A small image captioner, trained from scratch.
Model: 15.1M parameters, encoder arch vit, encoder norm layernorm, encoder activation gelu, encoder patch size [4, 4], encoder layers 8, encoder width 128, decoder width 384, decoder activation gelu.
Training: soap at rate 0.0014, 4800 steps.
Data: trained on rendered dice on a table, 4.2 epochs.
Rows from block 2 of the image encoder of a small image captioner, named by matrix and row number. Rows with one number belong to one neuron. Each number is 128 + 24 x the weight over its row's rms, rounded and kept within 0 to 255. All counts start at 0. Numbers have three digits each.
After each neuron's rows are labels from the 100 images, of 14976, where the neuron reaches its highest value: "lies over" is the class under the peak. Only what is clearly more common there than usual is listed. The data: rendered dice on a table.
# fc1: MLP up (encoder.blocks.2.mlp.fc1.weight, 384x128), inputs 0-127
# fc2: MLP down (encoder.blocks.2.mlp.fc2.weight, 128x384, transposed), outputs 0-127

fc1.280:160113117201124118120135147107137133147138145154123133103118158107170130137098135133137100191137087095136146128112168149120127158113176158099112147112172153126136099158107118152130126135089128148134106125108093142128140121130111112113102151089121123188117131076111163127150121095140115122124150126098088099185122163122151165123116150124101131150124133134170104117095121176103119128101
fc2.280:110123127108109144130108096157123145130105110130173138156108149127076140098154129144150094113128151117157142123102106103118082114122103125161115118136089104104124114137177059115107115137171159111134142114092125145116115122122143162117159131106136136090131124158172088136128105171136151142134119151073149160125125154133133058137147167099134103101149099123105157131154172098146138145122
lies over: die with four on top

fc1.230:079142146113124162129098130119122175130160138158145174142106110099143127086118078108154124113111100138058102121107114117116130155152141123151108177097141117142099137122166172112156143136135103146128106111119103133128107088179090115084085147133146111105115137152099137090147176152147100104128128109095131119132116112143143138139102173102166129116159122144145094139154141101126131139139
fc2.230:182128100150118112117144137094149109137107128125121129102160106142107167132143149165133142089157142092109145158130147114115083149122177104149138113172150112157123147159129132144106128157133072104113133172121149087165176148147150105106166120086098131125154106099160138157142105136094138139134125111157119139178092103133146105135141166119116146113155140112084133153132134079142131148106
lies over: die with five on top; die with six on top

fc1.97:111118150101131103080129126114129156147148139123161164123127119091158151160193134109110135083133135117092162139112097147099108120110145142117144162132139116127103147146115131114128163104116108101129124124112148130108131152132130140120149080189155141124166140125119154115093096119137151070110142126092083161142187163106066136167141130100143160146146130118134103116157117148085143128125
fc2.97:133126122131135168132108143155156112156187153110092128078129126107136098107085117134113151109122145106134124136162153116132132075115120137162115102129113156121146154129136135088155119086122124140131129163104113141138148110158124121122109182149128103126150144162110110144126091117129074111125111127134162095111091083135210117115105116150122130133103120133169118087113106094173087147102
lies over: die with three on top

fc1.24:169090119160113144105150135143120132117144155129105141130167116097111151149144077109118137131096124110089114072101092124129114137121132113131101143128158107138111180124146168099169159118097103103123108148116128131112154108119174125137105137142070157120138139110102103130144144133077129117151141161130141099139106145121104102138101136143075111139123194116153132093105126123097184112091
fc2.24:105124142107146133167122153150109153159087076124100140113126116181125101122110130163111113110191132171129144144115115130150130120115162131087165151131127117145101101139122154145144129144107176127133091120090117111186112114113078123151137116097158078144131112127150154127123081146183101134114164124093108133125145127142114157146147128150129107157136092114095096113124081151149116130139
lies over: die with one on top

fc1.337:076131100144112135140133081147140128112135110147076144153154145121129091133116100125162133102103086110157154152092113123151116130150126111160161100108119090175122164103077131136124085137119143116139145142123124137091177107134157142091114118125102130139153126118103148129117120115159084090120158115109097108133132136160117179109094117106106118141148115067138086090153102127097116110143
fc2.337:110106131163120075111092138103136133136128128096139154113113175103109143150174159115105144160191146107127138106159144172072127162098117120127149147113136136092124098129172111137113116159141146124100118136160106141160084116127139134115127112155103155117119156181116129123144124156107184136119115117141159134124120111108149112111113136097157119161140112128148161143155176168107107175116
lies over: die with six on top; die with five on top

fc1.152:148119159114154113096125108126131126117096134133149138085132106151140123134132140116152101127133090142138135174156136090112113101118100150137062125093112110107097182151099060167122140120120170118117174107111150155102131137132078157131117149132099121109078100125132130096130117134114107133159126136175113138113122142145127104139145107123152160130095163098120182117160119169116171107138
fc2.152:089089071111166157142119139117119130133144137119120128138190156155079167141126133121104123137094170077130088099064098154158140146146116179131123124156122121138146111145140140154114123109133104171109142172181115158130091125140172120090148149134141114139128142118147119122128126105165128112102132076122133120143153104134123138093126107140113101143125096128158117117136112085129131141092
lies over: die with six on top

fc1.57:120086162147136104118074137077157080154115128143144118124122137093154128101107146111107143102099132121144123136079178101137139124163138106153110116135130156107138075116134099123153119110137143123151161149123133115104167156119116077117095144114122162107128125111130094159133125105143119158159139077108111153096150139157157083086171103115139147117124118156135080161115157096123113131106
fc2.57:127108119109129114137150120162108161130130116123066076116108148164117064119134085125117108110123120118127092148149100165113106096113145136116144116118114111100103170145171177153165138113136166124129107123131126156139092125100091173115112106128148109137115136141122137118123130132137145088088103135149132107135118130112181176136082090102120148146136101060125131119132102128136102167146
lies over: die with five on top

fc1.88:150141112116073086106153106091149109097153133165172127116079120166103089082111132097100127091136158153169159132149171154138129127111146151104138173097117131140172126158139159116122121104136154111154156070166124137146125130139139114125154163150153126122128174137107153134127097138152133103139159108135112168142101138124117137123148145127151116148121106128122161134145165143128096169097
fc2.88:113102155127137146125120128142120142181136168115089088092157154111167163175114126142174109155136092156113093150101094133081106120132098137152091101183143140119112145112114082135160115171126131130151103145079095140131120152135093156137109090110149149120153107159149107154125151112122153141119118133111110096114129168157156109118098158142147134136104112128127122107102093111129140104158
lies over: die with five on top

fc1.248:145094100111168112098133135130115113139121072161077108118120116115139160123103097170141165133096149115135139140134126142118116143138152126122131134147129101171123126118096164124133120128126151123127112141106107105109140149145162093137103142100094127172136102104146156145139108145075082150093148095141190110092180131130150128151118057109095122155104160102158110122127113140148118107164
fc2.248:089139165126125134152082169108137095125138152129145128131123144137120135143127118145116073099131143158103139141153160131141158138090138145138135164102132170105172115118138116118182107138117123088126114115069147135174123128116130195157143144133167110132119133128139113146095126134149156134137153140140136145113101142128144118079131173129149121084144151138047126132088149144137094115088
lies over: die with one on top

fc1.17:134113120122122115165134116144119118189109112144154147116097120143133126129135142106145158105146081086109095110137102134115128139153158111112124117108111104091137120161091112137127155113147117125116105115165116121102121118104090151154116072097113150095172152103106114115142140136163141140166148093158158162161160149094129097151173146132067092107123108121121115124097090128113096188130
fc2.17:131131162139111140047093172140125129127123136089132120146144110116121142158123106120125127174116164144155099134124137140159126101120123155130143160149094147146110161086138137112141084144108171188129157129122115159121109177116148126107144132150119116143108094149150154123128134118103104148156154113051142134151124106103136120110161126048141136147123142112105140149149138133139102104102
lies over: die with four on top; die with five on top

fc1.300:115166115103146097125104183118140144116125159160090099125123108123121153157150161105124138131135097089114115130141120142109147147137118123130152111132142158158101180107071130084135091125145156104127111116123155142129117130152112087111107134138125167132129125117143138168140160199146142133119152180150129125097126124123106071127078147132108114140148133108112107144099126161091149183174
fc2.300:112113141146129131120146132089110109200115107131114135148158085111148108142133074107116140145123103163150147114110114160142136125141124126084194104146089127132130112134124151156142143167126137111148126137141126124114101141136153129168100113097116117184121095150164146146098108189132162104124145128110118116132135112121125113115159119079147172107119171127182112150151117102175125119167
lies over: die with four on top

fc1.137:126127079098153126156113126126129125092144177161085142162103120170142174101086168149096142138103086139125090157100121081152142172104158137127117189114163136152121107112127162133118109125124099105122148124073112156136106135146147133150131132147124161119143097098141130126119174119180120134128129135126137145118132140122110093132086116110136143113160179135114127113132133178100131128111
fc2.137:109118154156062059137129133111139133121112115150185127109134126125136118170135147120150140123130102113140127133163157149138100146138111099164142111173124144172130118129109115111147091154150141047124123148125150104101149137124163114109133128153069104135129158095169140157125160172137128134107125164135139107105124131162169120144125172135124135163098112100110115114146097138147123158142
lies over: die with six on top

fc1.376:093158125107113124110123113135146123129070133166149148114150150167145165130123079152128151190095120163179112149165109121116155149110157135182103127187118131112111126122123110114143128145108180135145161125127130111169186108140132126091133119139148110151152148103095139128128173146110106143095098139145124160103126148143172126157131115120157114122143135115174115109145134104143106155122
fc2.376:144085154105142110164126143126140143132149092106136120104127109125122108111162127109097111091191152125101126108082168137123076124123155155094145138125161142123140133145129166167116130090118061108128133112143116122110093118137145093170115123102166154131096127159140090112118065085140156094132148125109111108143144098130085129118153097106099126095120140131114158125130119168102128128106
lies over: die with one on top

fc1.343:132136103094173141165121137130121144155168115130134148135127126114132161113129146160095127113134145156150100077085110119123117108098122111140098113138129159144084097117159151112105136116114117165119151152122191169138145128134131124083166128150124129136129125144100109157124115156143135088167103139165130129121094111133103091126111048094135131124162159093115126120184121094126136141080
fc2.343:102113140144083131100140102176126145105108096124150111110152159127115088134129160101157078107123112153068135140134181105120169144117117118158193111136142086115175098147125130131146107141115141096122094106156123089089113083104143145154083141109110136102089111112156123125144122102126104126101155166114137122134149148117158141164147152134124138134104104131148117146100134148123085120125
lies over: die with six on top

fc1.19:164123134128124099107146118127160085110098122128128122149100114176141108103110131109136106116142124093162157133140110126128071160097114129156152129117159159102155120143133123123110078162138148124129152155092133124158129104101153103135160129123177173173106136127114141155147136096200153090119117140118118148127137134084110140136135134064168100133114124144089153096136147092137093116114
fc2.19:123138152160142118156140128119095147166153137150120096143131130095108179134142143175163130147097115134120092106126151104110116099145132130155116158145144092145157084113144069123146109154117134156163094094101121123162118092170146157132104134133102106148124143174110179161110126127161059118121111154098143152142116116182150101147122112117141125114125098094111120118115126169135108126119
lies over: die with one on top

fc1.221:129141081123170125105131101123109134145138121170149136122114119122155124147127171070078140106083107134131127146099171158154150140134116161125142133138135133119101169137071120140109123185137157107158144125120109148097121152148123107112147154117138163137134114085137148131129125137105112111125219102133120101098129147131126074132096123093153163104113107117119168107134136138116116158162
fc2.221:095140095123116145143133160148150095118155143119163108165131169137122075147137108149143125163139084120109166138167085102170164113120121096132165052153123161156139137129146135140160158128159119151115142126137159126148095105118108160097123102144098143112135125133124115138101146154181120133129096171137132151138139117112116151104151123160121112162171145127163121178147136162132131103139
lies over: die with six on top

fc1.160:136134106144166116145107146121112148062144166157117123138151135114116144150147084133135171142112095108127168107130114106121099108125125136113151144121125120125115107132138151145163120130097148122084141104157097106079143139171124148133141147146071075113142120131056103118117105148090132178180122122142134128125124142166114131101095118136095119116167181102115114101091120157125115135117
fc2.160:096113143164112111149128110138094116182116136104127126127126115117119111115139114129114122108139169182125108117104085162126119150099172156149131145120159108142124148132176106103141126145134108112174085126109116129149078068182140166146139101101134113189131117152140154141094120122143085107106102181135128160142145139143148149177151117128122096140127121120135145102106092113131106098120
lies over: die with one on top

fc1.325:144165116128064145139159106115176156132109085118105160122167166107147124116158085100123138110065123125120168129139141112136142157142118134118129098114148138127101159143132156164118115145146176096107097120130107104110164120105144157154101146097149125110135172169135144099128142141138109138134111151150114140132124099127116128173188146107093108123121132160155116149131167113104153134173
fc2.325:108130152118143149110117111142114111131156155128127103090118088137125118158121194109108136162137154122129095135099137140093118153148130101153139183125135138154093109160103121144090119112100076150115134146161161138140095099148113151142161101142106129136151080062151073121176111094138154132124149135125144130115096151128136139118087111148115140135136168115150112121143079147160134163107
lies over: die with six on top

fc1.162:137095138171118100113161133091137108112135150085109150132153118093119159151157159109128127112118096146124157154106095144104160112148143104139115167162097127118111129125123132103175077163097121147137113142156113145099155098172168171165145151110129130137119155101091105100145091096181124142138149174170115114144126136142090132138130117149146116138135138150097121157108150109092114133166
fc2.162:132133095131104126146139180148118109158162115180095132119109142099116137127164119142123139138141113114161135094127139134114136076107144118124172131100152108139093159114097085148100158097157144122150117136111125129128138118129165107130072117146143149110132121130130127135109156144082105097151093132067081156075115137114138144120118141094140154119128108107153125086167071149160110130089
lies over: die with four on top

fc1.246:109097103109139143150161121105122156094151110110103127115120141101120140122178132107118130120097092114128132123127123136113145122185159119156127117084139095148128116082073155162148131138134099155125107119091080090104154108087150145115115159149154119130161134110133116114104130185152114149136142134097132154115160112147101177155146165146147090105116142148172133130167162161149117161135
fc2.246:115133134149162149107082109155134094166144108136179116133158144128125110133103133134163114134142121105114126132151089154188126100089118149123145092174138110112131169178118135094102118130134124117138123137150146158137132110093113127131099076135159134135105109117113128091165169089079133075141125117172106155136123106150137110104143105157117132102083118137108141145147103092152141087148
lies over: die with six on top

fc1.369:138139146132135130138167142105129113119117154156162110119109106138143105117129133098145103102163110142132184162106137180081104145104115113142168098137143163119102156152153128117152142101118083136153121137113154092147134106115132111188140102147093136119149149153144104136120099087153129098114127104128145127115081182098103127152086174135139164151124124093121107121081121097107172130126
fc2.369:097117149093132134134053107142140093134142155096128116070103092109161119105078140126106141112129166084092099099151159110143099113121145099148093176142127160105140126120153139111117161142106156098141132185110110149118134142113111112113118124149110156126122150158113135149115134139167136139181161143115120109132149131126150127118143131119086103102138126092156113101138090165122090142110
lies over: die with five on top

fc1.35:162111127114129115137133169121117101129095120156088101143129103121118112102132149096105154138106122158110145148167124150150180115117116139154162127099137142112133165160092101123103147150097107137161105146166120148144144110099149117140170166076092139118157098098116150080124121142123167091116110112091125125115119161127140158137157141117132185163139116100101142104114161113131116065108
fc2.35:161138163110137145151091126141071139115179098067104138110116159152115153148111093107126131163117112157167099137101136140157132134109136117145123115115149100146090130131172128162141102111133115116124165135090112136077122116135161154117144102167145149136130165110162138145164128159114101148113144154142118073178165136144130117123104105097117093110089157124151113136153126121109088142127
lies over: die with five on top; die with six on top

fc1.81:181090150134109110124113106154135118145112174122143124131146126115139173144087115149099174173113087114178166103140108158139110100127127139138133142103163090074113119118116089113130127143073125082133160107105141121139178142155129153133115138137102123137132099134116134123149132119111124137118123076102128115158112138118126131139137109116136073154111148124108129120181093090124102119071
fc2.81:110095126127160136146131130111129149147147135157105154146110101149117106145146077151121110107143161127106119103087103117151122173102087136117162121134084105199133151131151153123174140146163120158098110136112118172118092160113166116118120080159121118130138130106136127150165116114104140157093157162130137119131099110137105123117125177117107126120145167067109098136093161140121134090133
lies over: die with one on top

fc1.168:133120113119139095145169129096134106125131092157096094164120125130093151127121089116139168128150129114126148167110099086131127159089149142122134167115149133107128117125095138099135111164112111126138123079110099110197137095135117090091139115125171171111147157141160117117104118138143107120090120096133106115120120118152095077135153142181148113142129085153123107147130094121119160100174
fc2.168:140120146117114167138096138133153156135137179141102150135145167090130111124147111135084098140165129133119099147163134137137131146116114097158123092138144123138179141091158096090105116083114128113128109144091123143121072178110112079123120123147147112162115119142153091176111168124131131146139128123135139123111144118163113162158092132176126147125077138106119108123102147092165129146084
lies over: die with one on top

fc1.3:119140190131124140110109106133182126111109126162098147088145158131091144141133134130141149166135157171114166110116141141081121132143130104099115168141153118112152133159108140134131137141108124139128142174166132169145139091140178131143133126168114134117100175152101129122118150135116160089173141154139065137120116129142125108130105144145136138123172105121152100099180094142095099149106
fc2.3:156087113101128091113146167114111118170137158131095115074143108139128109123164137109120132159135099189143160082151121159181125127129177109116149108144115137109144146141117141163174106134141128117125156145089146130136103147103146119183087140164134135125110108111129122132096111141157140117123140149073123126100105134144077130104142136153126151171123110159132135112136060137113132122137
lies over: die with three on top

fc1.133:113123120109120124131145093149134159106090115150124158134143096137131126124149143116108129150148089152142076132085118123163100140140139132109096133094149121124139132150128142130121078109107082104105151129120169076156106076108118112132112143123117131106104142102117136153082116184157146088154151126117085133078142154176150127127076117134138117144080138167106095176149106147135121135127
fc2.133:120113138142110086133093162125116101129163113137125107135120124122127095134159114158116117068117127109103161116127100121098136098117148096087162100112118121150140144154068103137100142184136156121157088145128077151132128093162150109113153123117128117111161094103141137096147155152129094114143099099159111132120118117126132157145157120145151138133175120100154154102083078110104107130084
lies over: die with five on top

fc1.124:136166147118130124133138109070139126163109164159095079198134168161122146088119163095103144153118125094144094151123105114099105146142136131137115131139115090136133164145156134111140113150148127164107121095094062160150147150135111124154142129089093130132121150141134127118117155109064115158120134136144125163096147122095133106112126110130104136110124093110126109132080158102119129140096
fc2.124:133106120128138118136160168145162112132179123151140149084106110100105157180105085160153130116156164185107135121151158140121097121124116141090110121117102156155142106116100142156109106124128124107150147140153154084121136110131109128100113104177180116138084133118147102155139130139169109095120085074093131127122127130163120127152154131114120094130141163118100123134118101130182116143151
lies over: die with five on top; die with six on top

fc1.251:162144119132120130138131173104086101128098098159066169122115113140118132146103133132155104161114115127117145112129101069126100154101144134161118128146123115130116124134124166145139164158120175138109092116127140070158130096129108111145070154115134134129138141167116081121049125111094143086105151096153146095107116114129155094145129133138122127099122110100134119111121090138129137161135
fc2.251:111147126093117124122138113138189094178133157085119153151158146128149105128127109157106141123136145138119147086137126121159116121135130125122089141082109142139177155090128124135111119111107068098095117099146119166149140136114111140099123145142131142161110120157137104153148122098089113143139125111136129061121101084125093196136131147157129096138142104109112089131104070136128126108115
lies over: die with six on top

fc1.125:123097151092143149104115145125154106109153159105097114156115121126075122099135151128129120093156169151130144112135111162103154123093134143108120122147145136136049095143129098093123135118125130164170104119154173127182113099151118117146177089172140179122179120157145109117101152123118149110134137124159125108140101094139138134174103118105102146147150126141135149113120107097134120103124
fc2.125:082129137193116150150166116153128110111150122125148151164118125109154125162145133107143116158108101133137149132106109101187154144142106130169117112116150073142172117166132119138095134090120111152132166128132110130085129146135112122110104165072097101147090157120115123121120125119140154165142123075126139150121127100087129126105098129144096116135084156133149101155121148091168143149143
lies over: die with six on top

fc1.213:134143118112137129119132158097148177121080160175154149113146148118145095124102138176142142169099094145113160115132097132159141135132146123143186097158103169099118134149124080160144138146135109145109083144138143096084157126147128129156126101120175136171111148159144153114132119093108104133112073120158096136121130098142091078120157124114121126134126121131106111122175136143131106110120
fc2.213:088135147125142147140071129146124122100150100108124127120137097119122138124139120120119126087147169089149149127109157102142125123151111141105064154098154125178134152116129150098083123104074111142148170093115136128153105111103113159104163185152099158107142101126115120125141144083106089096156125157131142134130127141141134176169091119150132147104144117169151130109131139129172156138119
lies over: die with six on top

fc1.383:125134106102098122105082121167138132111099136122134131066147099135098112100148117118140100122145131164130122141126097133115113157134148113127147099135112091126177180168133119162080135100135155093121132134163156085117108125145143158148111098117131100149108109113096133132119102125134128144073112100101116128142119109147127119119107097151141161121148158153174103196104115124185129156092
fc2.383:121097131134135137157144133083132121120151077113103133118134150127129128145119155136125162153107118078153094107126148098155127134132086123125092137124160113117112114106126145120136125128118077172098130116126076192097146135120107135099137173123121144113157117155128091135136135098152147116168131135140116128110158153097103155092123103130116140122097111145084170101139084098045097124122
lies over: die with three on top

fc1.207:149130145127119138176132148088134143123083133115146102093072101104180120123134143100127156114145111174089171116131081122140146123133115139137096114119153121140107155114168119109152135114098140130106130126141110132123121099094113124090126127092149077162132144137124092133148085145065155149159139087105150151168137127134111096137131149078106138134163153129145129145120158120129157146079
fc2.207:143127135101159145104127133114140131120148148103133136158161138150100120171131103120151105119079134118151117134077090136115121143097188117150118095107136134120117182167122113160154088120174133135160132151130096111135129122149172146190158109157067129130116117121113148130137128127114121114110108135128105129138168115117176125138161090133165118172133113155141132145130142087062118143117
lies over: die with three on top

fc1.227:140166100128112120168124133129132100155156137115139092132115120101088117098149123118145105139141146111124159121161113125116115137083167132170103136153168133165099131113138149082131132152161174157105124162110131084118135146120157129103144137093173153145161091163148129111101081121157145137134097147168116189105140151155135174134143128127114140125099117124168096109093164117142099131101
fc2.227:091122130149119165141144128097145186087111091176113118110143182122148129125133092117129159129099112125083094105100141126149128124161147161119095122098102132131104129102138158147126113111115096110157144084127161158136112081089119141133132134152129118135097161105138128140135131126079095156110120148121152119156129082126148090155094076124153114154118136132086137154179116127111103126158
lies over: die with six on top

fc1.340:120126127166115126141151170122097105113111144175098131120098127170115141142158190150131153116137169149131142154137122141150125141126151093150160135166098155115153173126113125139087145129115095121164099167169126108121139173174152120108132124108116159168127118108117134104138118139106122111100114097128140077105068130130104098098159157149103124117154094114149098169147095136120106115135
fc2.340:131128133109103125149119127130161130133153090132112131161145128158136158090108084116096101094135075100121125103143124143120140126137112169119073144139143144103111104117126118127140160137086149138109167084102115156123156103079131143100138124123149096107128130143162134159111131146113175131172137157114154166148155128152140125126114081146110129109089154137050170112090141136159117121158
lies over: die with six on top

fc1.338:152132119127106114139140126115165138102159102163148106100164102150174136099166130134098120076139128132149163142120159147134118122099154178104118142184141166148113145107142148112108160105148080130153159155118109116108136172183154112086113142111130094104148143158151135114152155151172121132162097117149123104147099150109120096140101156138147090101156133111140104120114151098113139151125
fc2.338:144119100102115137144118135173109122181102152116127146163104128100120125159139120147149129167136141093123126114130131108125118094125137078177140112086108130096101099139116143112150102171106152116160082110103119087162127074105143117182161123093126161127104132099114161164104116109105142098135184127121141125124143123127141158132158133150150156154121165118097142156128136154170132092110
lies over: die with one on top

fc1.192:136121170120129130092106158143087172123145172115147126162142120071165186139146104124111153116124132091116136125149104127111133147110146127152121152158172137122152107134109124122104106119102150127117124183111090166096127122104156154128115134141080147181062125145173147120153136135125129110091127134119135138119132114126129117142124122114162184134166134055128148126120124143099138124110
fc2.192:160129120142130116078093102143189113150107135168091121121127107151130142125081137111137123128161152109120117161086142117157091142139125144130115094095118117146122141095143127142106142074115120114135107119107163134180138138124112116155140133152150136167164170139102058118129121114129076149136159149140159130108141127142136086131121142147123095139081121134143128178127084150152116175139
lies over: die with three on top

fc1.344:100160118157116126130180114110080105089144162133122123114092136132145145142111113119153163111161130141146161123123099084121162088114149114146125141134143117139079121142123107112139125102113147115143136139130131112102116102123110184155170092089086080159138143094144112136121075124110104142143144125129139099145107167165126208141124158138098127129126172103127151081121116142140124144132
fc2.344:147107154137111137144097156144167124140144100140137142173149123129132158077134135138076101078088136140120104103129138179140117138122120160137124139135091127112142138104180136139159143166137096118157089145096157122165115076105110166096101124134144141104126135152084122135151157173135146109121132128128142151144153145095113095093142117132109164139147149088123119188100125104098120158141
lies over: die with one on top

fc1.82:156123130121144144120127151135126159129111134138080153143126123106149148144116135154120178101100149093131135120134145091173149179151136084151110135109085171137124128137113130124154143098176137132126153120158119152157154157119125092125108138158090159181165115119139109133154108159151085173125120100145186184130118108083128104147134141115128106115152126097125113166103165129144127130166
fc2.82:103094141124128089104155136114152129095109116186170151102152133126163132114171121065131096135136090138161136125120114126120152119137153152105171080138136149140138117144083139142161111175114116120136123142076095134145114158140134130112135140158171085147110117095137159147112117139142139089098128152110136096104103141168128135132124105118139188167129108123160151137164167124124116146110
lies over: die with four on top

fc1.301:132113094136130134158163128113118155093156138116145109101125135083108084102115129109164164117129082095127103116147125132157164135156076147152162117125134100130104132102093110137145148154115146149098162113091152097075127125105157147099123134131132151139109121070160135081104165162190124150117112123104139147095124120141130164165113125156128100148117147145126126136137163123174120098120
fc2.301:113149126120167185135120100157143130161139120102123138158122145138132125120127131127137133148103152151133166128096094115101126099105161114110058174102137158092134135141125101136139104136110124143119123176143103154191161133109130117136101124135101118132124137128118132093123120145084123103176158142162142114116061092158087105109151159172102107136171141125143134106123105145087130135151
lies over: die with five on top